{
  "image_size": 48,
  "tokenizer": "char",
  "encoder_norm_position": "post",
  "encoder_mlp_ratio": 4,
  "encoder_qk_norm": false,
  "encoder_drop_path": 0.15,
  "decoder_width": 192,
  "decoder_positions": "rope",
  "optimizer": "soap",
  "beta1": 0.95,
  "max_precond_dim": 1536,
  "weight_decay": 0.4
}
Rows from block 4 of the image encoder of a small encoder-decoder image transcriber, named by matrix and row number. Rows with one number belong to one neuron. Each number is 128 + 32 x the weight over its row's rms, rounded and kept within 0 to 255. All counts start at 0. Numbers have three digits each.
After each neuron's rows are labels from the 100 images, of 14976, where the neuron reaches its highest value: "top examples" is what is common among them. Only what is clearly more common there than usual is listed. The data: numbers of one to four digits printed on busy colour backdrops. In brackets: how many of the 100.
# fc1: MLP up (encoder.blocks.4.mlp.fc1.weight, 1024x256), inputs 128-255
# fc2: MLP down (encoder.blocks.4.mlp.fc2.weight, 256x1024, transposed), outputs 128-255

fc1.53:161137118104134081169081099074134104117165149151146143153141202136129133095160164084060099092117133134111147105149105147139110157087157115091156127069106139152118161154166135100171152095117067128121127140101123146196113053160122136124205119131215103082209141156173168150072137109097098188136103134100160113148129095128172167147232168111110137128089151101151146191130164138160099134187
fc2.53:107133118115178086155140061191136196153150086111102093095121104069122106166143085124126108177182093066107158166114110071120151139152093086148140114084100093131128127179105116122143181055137158143149096135160115124188160137112087144186075139101086156191072145153137127170111135072136119173145107121137123170054167142102142083131074095122125207121156079127088142155146099134080166125118
top examples: the digit 2 (94); last digit: 2 (87)

fc1.145:099137155097114103119103127159120168134148163133161100169114185139175089146130166137173118109211125175167134072099119159172065081073161172191103137105183126155127129107069035083162157132160093128130086127120081111148152163127118126137154132132093181118100095138135110159104097148127163103143162173120171115141155098171128134155168134141094152141044120138101109172114160166089195091138
fc2.145:109095105142077135098128160112131061104132135139096178043145108096069184112057190131093172140148081166125091139123118171155171142114158140200111126096109141166072117111161153142136173092108125127102177109108079168132104131078161117111131110143108164134144120123091179119116103105122175141132148091133085084115111153099138109221149144150107141099141111115148150101170158120114156126137
top examples: the digit 2 (49)

fc1.3:123102113170102097154169130081157121179109107098091112086102111143167208124110079141169159121166122176111126157151109125130154071145138127143149113164109200139100187099155123090120086101107156108098163093180117159082154110135105169166151112167146102182157129108149161112158090115087122146162148154177167146131132181111126097163142076138123134152094103095120116090169109139121131078082
fc2.3:142127163119094095068127111135143183090140124091123153121145224114107116094146130124124144152099176111191104125094182120165147112088137153137168147098121112163133100153131095114105091191136144112151119166106168124178104090113130086136107091090082141176083106120133163116095166089103139085143157094095133197090080103157090148098152142108160145094169084110170110124120086106191079122100
top examples: length: one (94)

fc1.311:156152178081091155115121180102112088168117140192084133061129123087148149136201102139159117116175076122050160114141204181156131102108173138091113155201106104170162098121144090095106116169111071201128118073058090124189098088116112164125133124153143107169117097158153121128083079126121175130129122131132063136125133138144116106157125159199137143150158167129133129109107130145169161144102
fc2.311:185109162094127115092171114126145159116140110137178125148122099124165126130127150115093152136142108149134121143181141124156113110136156104219052161132131133133138209114138175172167094118144096071148155144124088142095175123127087065077096096136137099164160136108173140140160194081187075129137113122135123151102098156096094131143126100113094187133102117110161123176120093129171105136069
top examples: length: one (97); the digit 6 (54); first digit: 6 (53); last digit: 6 (52)

fc1.590:124106099124147154127119157159135109140147175111099160130041072162115118077166178111127112140100160111124139187144059133176085127143157140137194101045097120203125178161135148059055132133137155122183087158161084159067115121161162117083117156103069132126136142153140150125190183130116164090109168182093092138107122137102130120192158118118156053134170111193150116096107102199192053104139
fc2.590:151114118035149072133161087125204125091130122086128090149193120095073134184119147123094086110168114155136131091139152138149164128107145155170108103149130090174108159099094132150173147146122124114121134100108122093155148094134127110178134157147132132088156127088162140146096121065144113090098129105149103082139129098158147050067140190129101115119204195117107065217161145122067186102143
top examples: the digit 2 (89); last digit: 2 (67)

fc1.29:065182100133168129108189100095112113119131131147102127121122051152130203157115142178118152119164175135165129164097083196163177114133143161124123157139118119109152145153110150096161163161127124103122160110130119124103147152154126110100124133131088135201154072129105117161051173199088166118143126150136091130098125066065144174139191107152151148126110137096045090156128110073174084110113
fc2.29:081147139099136141098122103079158114161163157145153132095133114121141118121122106082087065138122126076146091101133155160155080083155094021101134164103105141169090096026111091119090170073120108142108140087100159127110123105107164129143109121164133072070128118125185114182114125065147117105145187097141055142109119147196194110172128168134096169165158173163204145111125131131152111101177
top examples: the digit 4 (95); first digit: 4 (47); last digit: 4 (27)

fc1.17:135109091226148125158113092157161134136102159133161134072094177167133152098142102113130137207082106061146117080125128105143126145181108140135139164134175068184108113135156115057159124147108157068133133176144144155156137127165135110134147203125109121208069102108213110204095114094122121102170112097176107101102163133116139109140181092207132173130088083158092151107174113101132111104136
fc2.17:148146129122078123139121133133183134105130100137091129117153160157141156110147107155118108113122128146154063135135105082143090131059157153148184056138144171108150176169109154171175214099149072107147168136085123135078148134132130182090116123095103107107214200133119138140071146097217103138102092135135099086129082164154139101210071215132136137129147109103145134106112176048142090164092
top examples: length: two (55); the digit 7 (47); first digit: 7 (25)

fc1.254:097167200126128071166138101115123151174143078153144144103113149181126144108162129128120109184130136060158136150127187093121076152126109118145150129126155153172119130212122095172140107178104118129140121138086160131115111173080137150126125117104137174102144169121132127099171132111186115190115153122151087179072144097103154125124164136074096167131114153089131130054155097142084170146179
fc2.254:159069150118161150100177123124156094102084138121148121097191078155126166153094171098131106127157074128138193170141126121145161142151144079101149149103091111111064118181204135155160152127147125143134086120152104132178120101137095171123157127130160101096110097133171125129170086088151190148128117179145128102139153124113131099170117104159146089118109163122118135158124074111106142157056
top examples: the digit 2 (78); length: two (54); last digit: 2 (52)

fc1.699:098164152148148125128111049046135061105115116157204155190147102162100193108151129113110129166107084100166171159105135173019147123148128089147196116162106137148131122096137093178109082095117117110117089105114104158146122114181176175100093140154160092139123119158119179172132130121159149163127148143109149144179163145145158132168137125174149171114110098098156097165137129126146099075136
fc2.699:192099150136134091110201052112185044127132077118118123086053148128136090127122079125096142133093105127117201124147143105111115137103129156153147147135103173180114106149162131150181086095122162148196122165135108138137103124104103191130111127124148102112172161157103085105133148137164137190149096053134143153149140154114184149091124114142153069154142135079089151077096153139187125111145
top examples: the digit 2 (94); last digit: 2 (62); first digit: 2 (32)

fc1.98:102210138081139106143117115065066092124143156151176154130162171078142158093140140112095110107124110121092141106112147067090165116097107106116160079136104153140088188124160132126168079165171123120136136126144091127138076128129147095153110153153108126133127176073154100116126100079175132103164112149117152110128100095053141196088092142112116077100115148121105157145114107141173089127117
fc2.98:177043140113133212117144163158140085106108119118169098107237154124138149160144107169129079090141104067145117106111114096097109121143094095132128112158064134128121154138130171109090170105173108095144108145113150150105177082084146207175125118145107121077123096121159194150155135103115144155119117122174129110146093104130127065185142111117167134115140156160134153076169132139169129148138
top examples: the digit 2 (100); length: four (55); last digit: 2 (45)

fc1.138:119166138136173102118135100137093141073135080100135110180133152106124087150153113091104143108129115098094159118148133127109137112159116151115107147153127121176142135108102095164101109130089159145115108089160127157090177147106143194144126205071117145171190094067099160194119090172107164158093099135114190116075130155136054183164082187099146107115155134121125171182131121060157167103127
fc2.138:095133132075129108111151127123117154120081196110126158104160091134067131114170128134114139100125126122140116172096105103135160142159127183139099105131157121145145127129081130163092144076151117129100083123155126116139132171166066094090158091132100105101124111116143095111137081113131209113080128127144128105103088127139180045078114174115182098137152174157157105136118155131131098205085
top examples: length: one (70); the digit 2 (49); last digit: 2 (46); first digit: 2 (44)

fc1.266:155094122071133095125135155141133137156117153136087119081165136128160153172140161105102129132127158166178137134144079120169123130170143124148110101138208093118113159117177090169157143105103139141182110155114132041121106125113099136165103159166109103130082096231133124098137131077161172124145061162134100053096140161167174106137182116114076139143114132086200061131115134112109175109109
fc2.266:100148126103136168156146137153089096099111148116055142169084090116103100157125126057205112168122112089175162157152096110093116088141122099090162124124082111081073128113080071128106119166099183065128144128104092152133158151160176129096146094106104131113156134044162139116081105140170118137130122093148148166147164217087108166132072161105085148106126095067155152078110079128053133095117
top examples: the digit 2 (45); last digit: 5 (30)

fc1.489:106090108144078182158123066160178118164113152186131144155144134120155135120155125091117082219121159134128130107062130174153129157170142104152124187085045116092091139115121096132085113099147120153128110094185151122057118168115135065103149131107138113121156093110103188090149147102161119153150093126158141192132142120142179145126088105177129126101156148147114134129116106103125116101159
fc2.489:118151067134100107112111157134056174148083118159167133130130121111171087135102112170158153118103128154118141134142075086093101103094094073127100079145228191155127119093099153143187090091126163078113109106099182168144124085096190128157084127112114063132097095082089104139124136128039144131113138132132133102137146127145060190140133161084095149135187150069139143094093149136120106121113
top examples: the digit 4 (63); length: four (57); last digit: 4 (33)

fc1.108:123160133186183136094081037118167186069146125123163169102097076169126160120091115075157094084144160151087116121175162188150108154145170132102184169075099116138153164154175104143116081158136168139127209101114140114135163102163149126106121077109123163157139190057111073135119144171105139126110089130169170129115111165132135173131175147127088104085136140154111088118167165120119176058147
fc2.108:101124092129072104158112145149056133125097092132089119148185130168094166137173170124128105108137105097116119101091075167129073120126146121098109064161132179147116137117160105146141141131094110208097113092116095161188115107160105200142060095078114081163120197146149137073115096078156085079090083142075108145155152134106086126110118113134184063069114141105082134162145113091118175160071
top examples: length: one (91); first digit: 2 (34); last digit: 2 (34); last digit: 7 (30)

fc1.11:099191072095182127119129099153178113119155123147150112160149119131130106071208192118138097091174104138080127133184092221139082097167188101097159139129135111167166141139139158154151146059046173135137091119129112182126134082119089100119142099134133179143177164111109111127119175096129121135122151108132132108206173184152145134119127159089137156180102113118162133130095076100174230171122
fc2.11:162075091145098139145112153141136130119134102158119094106139112098178113116123153216137115130062099131157171194095154126152137115086126121181137147149138145083110157108110172110144113139130147129114119139141195140108091109111104132137127119092148087149167114161046144109129075142126144118113097079172140182103089127131112140092167061148071034140066096119101122142141181151075097131105
top examples: length: two (57); the digit 8 (52); first digit: 8 (47)

fc1.504:125143108109115116159112106154128147164056126128046150144109165086187171123115131102123096123122200177090079134163092114177113115153158098164157136115099085102113122159116094095166132081123153169105151087162161142135114149103128073137111126135087132127140118137154092096178113114137124119134132171145157088097122059173147061117146108120121137129167122183138072103131174047084140110064
fc2.504:113172090096141158143166163119191119190155136126152153165130178155192172154082151158130133142172114171148148124069168148161130173103158137097120138130161072138124128166079147176127181215167129115120103075150186125136098094084173108141123159115153085151186136124127096144133101151118179131190166154127124140091151151167159131104131124093144174179162126117155118156184181088140166145106
top examples: the digit 4 (67); the digit 9 (58); length: four (58)

fc1.204:148159146111104142114132140173092173119143121074089113114141148101096136181102168093120191069084167149119132161118145107196122144132137165122097085164136149151110169096097153034174096123107139106145108131119157132104176142098140154175092163166147094155156138157181145076149047123169157138140107125104134118074176176143115102128153199131137123106156104114134095184119163114114110210137
fc2.204:101158165134180142135115071111140156088131100074134155127122190185178092128146104105124099105107132032109140176111088119116183120157100133108127152075070116146089081063090140186132077175077076094088156155154138105074131109141121113125118128136060099143172136146180121137117172124145149190098100090144137155159147112171205106140094097087053182133110089155121118097111086142102122151171
top examples: the digit 4 (51); length: four (51); first digit: 4 (37)

fc1.642:163129082146095155105138131187107172135118135119189160158167088010148072200084143082109134124105154168109143145121145136134168133129104157154116111123156146125146105120168114073064132131073161143065126203099087123096108091100187137130101147184166143146116185113130118144125161186138176094124187146159097119069075114183119118097105090089135152137158160125117150136123205157154109134156
fc2.642:111182168073093060106114143124166134044103119097101160143060145177071088142083155131085132174060072128154100119135147167093155176185138148116109149095145104170123113137089176113158078128161005171143103105122143137118134163133100139155115136109123135102138086178136099094141122113094149144150102113141100089164107089087107139140133129119112103104160101081123145164085122156125133143131
top examples: length: two (53); the digit 2 (49); first digit: 5 (29); first digit: 2 (26)

fc1.294:160086145102080076168096149103096101154118121156115104117146109136074130133156135062123113144164109133111070123119140129089201093139150134133149187082124131149093119146083105129088129117143063110076165080151155123134114123117081144093121097164148108123099108120114115108133107129097112119173133124120118099118147154095134153144146125181137135089116157096130190134125152085124231077122
fc2.294:188154165156121171162203135103182080133179088143117175114092164108163150114134123116095058156095110123137143148155161098104130131146166089175194108081133172124095159165149135205125099098150115141092127153133121127137144137159189103132163165138134131117134113076123039138136101104125107106104124149127156109106139100168147149238116148132111090097130155124122104141139122075104121106133
top examples: the digit 4 (79); last digit: 4 (76); length: one (74); first digit: 4 (68)

fc1.343:192134111096144076073159154102123098137161100102100044111114119147105155134084153144100096114155156162156146146169113142150118096098093116071177075132076139171181141077109126083177106136109113134088138079140113152152115108113125092130139116145201089121118116198142037124130169093122130128106095189145157159127175134133146088162150115077061115089183087106113085123112176117142138114172
fc2.343:097169162167059119129134124107138118166166109136115165094119117157125128130085168128090145186146114096169108137180143174063104143140156111143140083110146113166041155195110142156097125135109110143132142102162138118096135089130144160130092169100164154107128145153105143113127098122182097103144049146088130119093120165143074130070173159158124089137142144143100134143182124133144165090157
top examples: length: two (51); first digit: 8 (36)

fc1.546:159126099062124104088122136110135114164153126153193125089153167138054132119138091105115128177117062110158109181175061102160079229097192071157107084073117114153092112079119061131128113130085091095145144125159148092094102149130121151152100110171101139096122155078153113154127116079187173121139134207137139121141119154092092207157074125207108133123125120107097102093122113178156121108094
fc2.546:106075173138174122138133161141121139101136187186103212149114143140146185106084149101117152129160116131129111108082148087114170102194108167106146109103105153155118116146185155133132128129138085152139156185065121122101130080140135111150133103057118139194126080089110097157084144202064134135163179158136125157162159137158157123112181162093169084134143092133132111144149127093096130149215
top examples: length: two (77); the digit 9 (52); last digit: 9 (37); last digit: 8 (36)